Weights of a small segmentation model.
Model: 64-pixel images, encoder arch gmlp, encoder norm layernorm, encoder patch size [8, 8], encoder layers 6, encoder width 320, decoder norm batchnorm, decoder activation elu, decoder widths [32, 64, 128, 128].
Training: 8900 steps, batches of 256.
Data: trained on renderings of 100 made-up gadgets, each built of a few solids, in any pose, 195000 training examples, 11.7 epochs.
Rows from block 4 of the encoder of a small segmentation model, named by matrix and row number. Rows with one number belong to one neuron. Each number is 50 + 10 x the weight over its row's rms, rounded and kept within 0 to 99. All counts start at 0.
Before each neuron's rows are labels from the 100 images, of 14848, where the neuron reaches its largest size: "responds to" is what is common among them; "lies over" is the class under the peak. Only what is clearly more common there than usual is listed. The data: renderings of 100 made-up gadgets, each built of a few solids, in any pose. In brackets: how many of the 100.
# u: gMLP up (value half) (encoder.blocks.4.mixer.u.weight, 480x320), inputs 0-63
# v: gMLP up (gate half) (encoder.blocks.4.mixer.v.weight, 480x320), inputs 0-63
# out: gMLP down (encoder.blocks.4.mixer.out.weight, 320x480, transposed), outputs 0-63

responds to: has a torus (68)
lies over: main colour (62)
u.145:55 33 41 46 46 45 43 56 42 63 50 43 36 43 68 47 49 64 53 45 45 44 47 67 40 52 28 82 56 58 68 69 45 45 39 48 51 45 53 56 54 64 48 63 46 41 48 29 41 46 48 60 57 42 46 59 44 47 41 60 51 42 48 44
v.145:43 54 68 52 53 63 45 36 62 48 43 55 46 42 50 32 33 68 53 38 39 48 60 37 46 60 67 61 49 38 57 61 49 45 48 39 45 37 51 33 62 47 50 50 34 60 32 43 46 53 41 44 61 45 58 55 70 43 50 51 51 60 43 53
out.145:45 59 28 61 66 26 53 42 42 48 42 56 50 48 50 54 44 46 39 46 51 48 50 36 59 68 47 37 46 51 38 41 48 54 61 56 29 40 39 41 36 37 44 62 47 43 40 51 50 51 47 51 62 68 49 38 42 39 64 69 73 55 44 39

responds to: has a torus (73)
lies over: main colour (52); second colour (37)
u.48:46 29 39 59 55 40 46 42 26 54 67 61 42 53 55 43 42 59 43 67 52 43 44 65 41 68 48 46 49 67 47 56 61 48 50 43 50 64 52 49 57 67 65 40 59 46 39 51 58 54 54 55 64 48 55 57 38 44 71 45 62 51 43 44
v.48:59 65 62 45 48 45 64 57 73 38 55 39 82 50 28 66 57 38 58 41 53 43 49 60 53 52 53 47 57 40 42 49 53 49 64 46 52 43 69 56 44 53 40 43 38 61 63 78 48 54 43 49 51 60 47 52 68 60 44 50 49 65 41 59
out.48:41 44 34 52 55 43 44 51 38 38 49 47 52 52 44 53 56 48 40 45 50 46 46 57 30 60 55 42 45 40 47 58 53 31 47 39 48 55 49 48 35 43 50 31 54 44 50 50 68 66 39 52 52 69 50 52 49 48 52 45 52 50 40 52

responds to: yellow (41)
lies over: main colour (54)
u.13:46 41 42 28 51 64 43 63 43 54 55 52 40 54 75 54 53 50 32 45 29 65 40 65 69 46 39 48 60 63 46 59 49 70 43 48 45 41 28 59 61 55 40 45 37 43 34 41 27 46 43 58 30 41 41 48 34 37 52 41 60 46 64 33
v.13:51 49 52 61 65 44 49 41 48 57 45 63 48 37 63 31 43 61 46 58 41 58 62 32 53 74 51 40 56 42 40 59 41 66 62 48 40 45 49 20 67 43 44 56 46 58 59 43 44 54 43 37 42 72 42 43 45 42 71 56 55 56 55 48
out.13:53 45 60 55 46 51 38 30 52 58 38 57 52 28 63 44 51 62 37 53 50 47 54 46 45 48 51 39 38 43 56 42 39 48 55 37 45 50 61 58 70 53 43 44 49 41 49 36 45 48 49 63 43 41 50 57 39 68 43 38 56 43 55 47

responds to: has a torus (68)
lies over: main colour (59); second colour (31)
u.439:50 48 66 47 57 35 35 61 61 49 74 56 68 33 42 39 55 35 54 37 56 57 46 43 43 55 41 44 70 53 50 65 60 40 64 54 31 53 58 46 54 46 43 55 39 68 32 59 41 51 32 50 53 65 22 40 31 54 54 42 47 52 71 47
v.439:43 39 48 47 49 61 55 59 65 62 44 59 33 62 59 58 38 64 43 59 55 56 60 37 36 44 47 48 50 57 58 57 38 51 29 57 46 51 52 46 41 50 63 44 65 76 37 48 42 49 40 33 45 45 60 52 62 28 60 47 58 60 39 66
out.439:61 60 33 50 53 55 40 65 30 49 52 59 59 49 68 31 31 46 58 44 49 52 55 47 57 48 71 58 32 56 49 51 54 36 69 43 40 50 38 55 61 54 44 39 34 48 31 50 40 45 49 48 57 57 49 61 36 71 46 54 42 37 57 41

responds to: red (29)
lies over: main colour (49); second colour (41)
u.269:54 58 40 53 62 40 46 43 42 58 58 49 36 39 45 48 51 35 48 56 44 49 42 31 43 49 59 43 72 54 72 53 57 73 43 59 56 62 44 39 52 58 59 50 48 54 47 57 60 53 51 63 63 31 50 48 45 54 53 24 61 52 67 35
v.269:56 47 51 57 48 42 51 56 60 43 54 55 71 43 45 51 53 48 45 58 54 46 39 52 46 48 56 52 50 47 66 39 44 48 52 64 53 86 59 54 53 73 53 60 42 45 40 67 48 42 60 66 55 51 49 54 47 74 74 41 39 45 75 62
out.269:49 41 53 39 50 43 46 47 56 56 56 45 48 26 42 51 40 52 46 46 45 45 41 52 39 67 64 62 51 50 45 55 55 41 74 33 43 68 53 49 44 44 52 45 59 36 50 45 66 57 51 57 62 52 55 49 59 45 43 53 51 49 60 47

responds to: has a torus (74)
lies over: main colour (49); second colour (26)
u.343:49 52 39 27 45 42 62 57 35 62 54 43 45 65 52 52 51 38 51 54 48 51 42 71 56 60 54 55 49 64 40 54 73 46 60 67 41 48 61 40 57 52 50 40 51 59 57 50 47 48 45 26 59 48 47 51 43 33 43 66 61 47 47 53
v.343:36 63 51 61 39 49 40 63 46 40 44 34 42 53 44 53 55 51 49 54 52 59 52 36 58 46 35 38 61 40 61 52 46 43 58 40 64 53 60 40 58 52 52 48 42 58 42 48 47 46 54 44 65 51 58 55 55 53 38 28 37 40 41 48
out.343:65 55 72 56 59 50 48 53 62 51 44 50 51 53 42 52 46 52 55 60 41 60 61 35 52 36 43 48 71 45 55 57 53 46 69 45 68 43 40 39 57 51 46 41 52 80 51 42 52 66 53 53 53 64 47 49 81 64 42 36 49 55 49 49

responds to: red (25)
lies over: main colour (56); second colour (44)
u.454:58 56 45 48 70 38 54 42 30 47 77 48 55 52 54 32 53 38 61 46 47 57 50 53 72 62 51 71 54 61 47 70 72 68 38 49 49 53 46 21 43 49 55 69 37 56 36 50 46 50 56 45 71 43 54 45 33 43 64 45 54 63 54 48
v.454:46 46 58 51 53 43 49 51 49 50 60 54 60 47 50 42 48 57 61 56 42 57 35 32 73 51 59 63 59 62 49 45 58 65 61 66 58 55 42 41 80 59 63 72 38 48 57 59 48 47 55 59 37 46 25 61 42 46 55 56 57 44 51 49
out.454:49 56 38 67 51 50 51 55 33 55 42 59 41 46 59 43 32 54 49 60 40 45 48 60 49 62 47 46 46 51 45 65 63 54 49 59 31 51 60 46 66 65 34 52 55 58 53 47 43 57 39 55 51 50 48 56 50 47 46 62 59 44 48 56

responds to: red (30)
lies over: main colour (61)
u.290:58 66 49 50 55 64 50 74 48 58 66 57 73 54 52 50 64 41 50 35 53 42 40 52 59 60 56 54 46 68 55 72 58 40 40 54 36 64 50 57 42 46 52 60 41 48 54 75 37 47 45 50 56 67 46 57 51 63 54 35 50 56 74 64
v.290:46 62 65 58 41 38 61 57 47 50 63 66 69 47 51 61 51 48 53 46 50 40 43 56 59 67 48 65 42 51 41 58 50 42 50 68 37 61 59 49 28 37 54 55 58 49 49 69 48 47 32 44 56 65 58 50 44 58 38 52 48 73 54 66
out.290:49 26 58 48 41 29 52 38 47 49 29 44 40 63 52 40 43 56 53 65 38 64 57 52 52 44 36 42 52 31 54 40 35 60 57 46 61 40 52 47 61 49 43 45 47 52 55 32 60 53 49 43 55 45 44 34 46 43 52 53 51 43 44 29

responds to: blue (25)
lies over: main colour (47); second colour (43)
u.398:61 51 43 63 55 66 51 50 30 75 60 51 50 43 52 41 42 49 34 61 52 59 35 58 44 49 59 49 52 65 51 48 62 52 51 61 47 47 44 42 62 56 58 58 39 47 42 52 45 44 55 50 35 47 53 41 47 49 52 54 61 41 52 47
v.398:47 54 57 65 48 43 44 49 43 56 47 39 37 59 57 39 41 50 48 57 49 57 54 47 53 51 49 43 60 44 59 60 41 61 64 43 39 31 60 24 65 44 37 42 39 78 58 38 44 50 43 29 48 70 49 43 55 46 53 45 58 56 50 43
out.398:31 46 47 49 54 52 59 44 59 64 53 56 56 49 69 53 46 41 43 42 58 51 63 57 50 31 52 57 43 55 40 53 50 48 61 42 44 39 61 44 44 37 64 51 51 57 45 47 32 49 56 53 34 49 64 51 44 51 49 55 61 58 44 52

responds to: teal (30); blue (25)
lies over: main colour (78)
u.246:63 50 52 47 52 34 37 48 40 41 74 49 49 50 41 47 59 38 56 35 57 56 28 57 59 64 48 51 74 46 49 50 65 50 66 45 48 41 44 46 56 40 38 53 48 66 60 53 44 34 58 49 39 48 30 39 40 54 45 66 50 46 54 46
v.246:54 40 44 36 61 53 46 49 56 68 44 65 47 31 65 32 57 43 39 53 44 56 52 39 52 49 55 47 54 49 33 63 39 57 46 57 31 52 49 39 52 38 36 47 53 57 48 43 38 48 30 54 53 52 42 52 29 52 56 63 45 24 62 47
out.246:53 74 62 42 55 44 56 59 36 38 62 46 44 56 57 34 48 42 61 41 59 53 53 20 49 40 36 76 55 59 48 44 56 55 62 52 54 48 33 41 46 38 50 58 49 50 43 51 41 46 62 36 58 52 38 45 41 56 29 32 52 47 54 66

responds to: orange (25); red (25)
lies over: main colour (30)
u.386:52 23 45 49 61 28 36 47 41 49 52 36 27 53 58 40 47 39 48 30 49 48 46 55 42 59 37 58 51 57 66 55 57 51 41 54 56 66 32 37 42 40 43 65 41 59 46 42 55 56 55 33 49 34 43 46 43 25 53 54 65 59 61 44
v.386:40 49 77 46 27 65 43 50 61 56 61 61 57 48 53 47 45 41 56 39 37 51 47 29 55 44 66 46 51 61 66 58 49 51 39 49 60 45 59 64 60 55 56 49 41 49 53 64 40 49 45 53 42 48 60 41 58 59 77 47 44 55 61 58
out.386:51 61 45 67 50 63 60 51 52 52 45 46 56 47 43 50 47 58 39 64 48 47 53 72 66 49 49 32 39 40 51 49 47 41 51 49 47 38 57 55 67 62 66 31 43 53 39 50 53 44 52 56 42 52 56 56 46 64 59 41 40 62 40 38

responds to: has a torus (68)
lies over: main colour (54)
u.55:55 44 30 48 45 43 48 56 41 51 53 53 55 44 53 37 50 45 34 57 54 58 37 63 37 45 46 50 48 47 56 52 52 49 30 58 36 61 27 40 39 53 46 40 49 37 48 44 44 51 48 50 38 62 48 47 31 60 33 57 50 36 35 46
v.55:39 35 36 43 45 43 47 59 31 66 42 44 48 52 64 41 54 38 38 55 52 69 57 56 35 34 36 46 61 48 44 63 44 43 33 54 75 51 45 45 43 43 40 51 42 40 50 45 42 57 46 42 44 37 48 46 44 49 49 47 45 27 54 41
out.55:46 69 49 74 33 47 48 54 40 47 53 53 51 40 53 34 42 57 58 72 43 55 43 48 53 55 56 27 39 42 56 51 48 44 58 53 46 51 42 37 49 56 44 24 54 45 53 55 73 66 37 44 53 47 55 38 50 53 30 41 42 40 51 47

responds to: yellow (26)
lies over: main colour (48); second colour (27)
u.229:65 53 49 64 47 58 55 50 45 56 56 57 53 17 52 49 48 55 47 50 51 41 46 69 75 58 61 49 44 55 60 56 69 51 47 70 43 51 51 53 50 63 66 65 45 45 55 59 50 45 61 53 39 46 56 49 40 54 68 62 62 60 66 46
v.229:67 54 44 47 48 43 47 32 56 30 54 54 44 51 33 66 52 52 44 60 45 31 44 41 51 68 65 51 49 41 62 25 50 47 59 42 55 68 54 59 52 55 58 48 58 35 56 48 72 39 48 54 44 45 51 64 52 51 61 50 38 49 67 58
out.229:31 51 57 47 57 40 67 48 42 49 50 48 61 57 45 49 53 28 66 43 53 49 55 62 48 49 28 79 42 52 46 45 46 47 54 58 50 24 43 43 36 37 54 43 50 57 51 66 43 45 59 24 53 55 44 37 31 46 42 61 56 59 31 50

responds to: green (25); yellow (25)
lies over: second colour (34)
u.17:55 46 40 47 49 56 48 54 40 62 54 36 61 57 54 35 49 41 48 50 57 54 28 53 49 43 46 54 59 63 23 46 56 52 56 54 40 41 35 29 51 31 29 57 32 37 49 48 46 68 51 50 45 61 47 43 54 58 43 55 67 42 58 43
v.17:45 39 71 48 43 34 52 52 45 57 56 41 54 48 45 42 54 64 47 46 43 51 44 58 54 55 43 58 55 54 57 58 62 67 25 67 59 48 56 47 68 68 47 67 31 63 42 52 43 56 64 32 45 55 35 42 53 48 64 59 64 60 49 59
out.17:52 54 59 58 25 75 54 51 49 64 50 44 55 40 47 52 45 60 54 46 61 55 42 47 39 41 50 51 53 53 42 61 46 54 45 58 44 40 59 46 43 58 26 54 58 56 58 41 33 48 43 45 28 45 49 37 59 51 53 43 66 55 51 48

responds to: blue (28)
lies over: main colour (56); second colour (35)
u.273:53 56 47 41 54 75 47 58 55 68 50 39 64 43 48 53 61 46 48 67 50 47 25 60 53 58 54 51 53 58 36 30 55 56 41 60 50 48 40 47 46 49 47 47 33 42 56 66 50 47 54 50 36 47 45 49 58 57 53 55 46 47 66 56
v.273:36 64 48 41 47 63 62 42 31 57 57 46 36 53 54 57 51 33 51 48 51 43 54 56 53 47 56 53 45 54 61 51 44 48 58 43 59 51 59 38 39 46 48 39 54 47 68 51 49 42 60 37 44 36 68 51 61 30 46 26 48 55 44 42
out.273:53 37 44 41 49 39 37 42 41 44 40 66 58 59 64 42 58 59 45 65 50 53 58 41 40 28 34 54 47 60 40 35 50 48 56 56 58 36 58 64 58 37 50 52 37 51 39 43 41 47 50 49 45 55 32 60 36 51 69 53 53 44 44 45

responds to: has a torus (84)
lies over: main colour (63); second colour (29)
u.22:49 48 41 55 42 40 52 53 31 49 60 62 58 54 62 41 36 45 57 36 43 47 35 63 45 50 63 62 51 55 44 64 59 54 61 65 48 62 38 32 57 65 42 43 44 48 54 42 45 62 50 41 52 61 48 47 46 53 44 25 62 59 62 33
v.22:49 59 55 53 46 30 73 37 63 54 50 48 50 55 39 68 67 36 46 66 48 40 43 46 53 56 38 41 59 54 55 51 51 59 68 44 51 52 44 51 44 57 65 41 51 71 71 65 49 45 58 50 59 55 48 45 51 44 30 37 61 59 61 53
out.22:47 61 44 66 52 41 49 53 38 52 54 54 34 55 47 49 55 60 50 60 45 62 38 42 38 51 56 45 42 55 60 59 54 61 56 58 66 48 29 53 57 58 71 28 64 66 57 41 53 61 59 34 51 55 71 34 53 35 40 33 47 54 35 44

responds to: purple (29)
lies over: main colour (58)
u.347:55 45 35 44 55 56 30 63 35 44 50 49 47 58 63 48 49 59 53 49 39 54 57 60 42 56 42 55 63 69 58 55 47 56 38 57 60 51 46 44 61 52 51 55 44 65 40 55 33 50 46 58 47 56 30 51 38 55 57 47 48 41 47 50
v.347:62 57 50 59 40 42 39 56 53 41 43 44 47 67 47 50 55 51 41 45 57 40 63 48 42 47 50 40 64 41 59 42 55 35 44 32 55 63 58 50 41 51 64 43 56 38 63 57 42 44 46 39 57 65 37 50 54 52 49 29 39 39 36 60
out.347:54 55 48 49 70 69 53 65 36 66 61 58 62 44 62 43 44 49 54 41 52 57 62 46 57 50 65 48 54 58 37 65 40 38 70 50 30 52 45 42 38 39 37 60 55 60 45 60 29 47 34 59 59 63 51 45 45 52 53 40 45 52 61 52

responds to: black (29)
lies over: main colour (30)
u.56:54 51 52 58 37 58 53 38 43 36 48 37 52 53 41 48 52 56 47 50 43 49 34 46 72 55 52 57 42 51 55 34 61 57 50 51 45 43 64 64 52 59 65 70 32 49 42 49 63 55 45 69 57 31 43 62 51 59 56 65 55 47 49 53
v.56:37 53 52 59 40 49 63 48 54 61 41 35 45 51 46 56 59 66 33 69 47 69 57 54 63 50 44 31 47 42 53 45 47 51 55 64 44 39 55 54 52 47 56 34 53 54 53 51 37 34 62 53 44 49 51 42 45 31 38 48 54 46 35 49
out.56:56 50 40 42 49 46 48 48 54 46 43 58 48 83 72 38 50 39 46 49 60 65 71 41 45 47 41 44 56 42 50 48 45 47 30 43 53 43 45 58 52 43 37 39 38 58 59 59 25 52 51 61 47 52 35 41 46 60 40 66 42 38 41 49

responds to: green (30)
lies over: main colour (73)
u.173:55 42 46 41 59 56 34 40 42 38 60 40 65 50 43 48 60 48 59 37 37 62 46 61 46 46 37 61 58 62 27 47 59 50 74 47 60 44 39 55 62 52 45 66 26 36 21 46 48 51 42 43 50 57 34 57 29 32 50 46 66 51 47 48
v.173:56 32 57 53 55 58 32 56 51 61 46 43 45 40 57 36 30 48 55 47 46 62 53 42 47 54 45 51 42 52 47 66 50 53 46 48 42 43 48 42 70 46 38 64 26 65 29 47 39 59 41 47 40 46 48 47 49 41 67 70 61 36 48 38
out.173:61 47 59 47 48 45 50 47 58 33 54 62 54 49 46 62 51 52 57 43 47 34 55 53 51 62 47 65 46 51 60 47 67 40 40 48 42 54 54 58 34 51 53 51 29 42 36 52 59 44 51 46 42 39 38 60 43 50 72 37 51 57 44 63

responds to: has a torus (69)
lies over: second colour (45); main colour (38)
u.441:42 44 48 63 49 66 49 66 50 58 51 51 47 52 67 48 33 50 30 27 55 49 54 46 37 44 68 54 44 69 53 54 54 47 43 55 39 55 64 53 55 62 44 63 53 41 30 42 34 52 57 40 50 34 56 54 50 47 62 26 60 44 53 55
v.441:53 43 51 57 48 45 68 32 51 45 45 68 50 44 54 37 38 55 43 55 50 56 59 51 51 66 47 42 60 45 39 65 43 59 44 41 45 44 35 32 50 56 40 46 46 56 53 45 54 65 37 53 28 72 52 40 44 52 56 55 52 48 57 52
out.441:51 68 25 44 54 53 45 49 65 55 39 53 47 59 55 52 47 39 41 60 45 31 49 56 35 52 48 32 28 39 37 42 50 33 54 47 34 57 51 59 52 39 40 37 52 45 44 44 73 56 31 31 45 52 61 74 51 50 46 62 54 41 56 40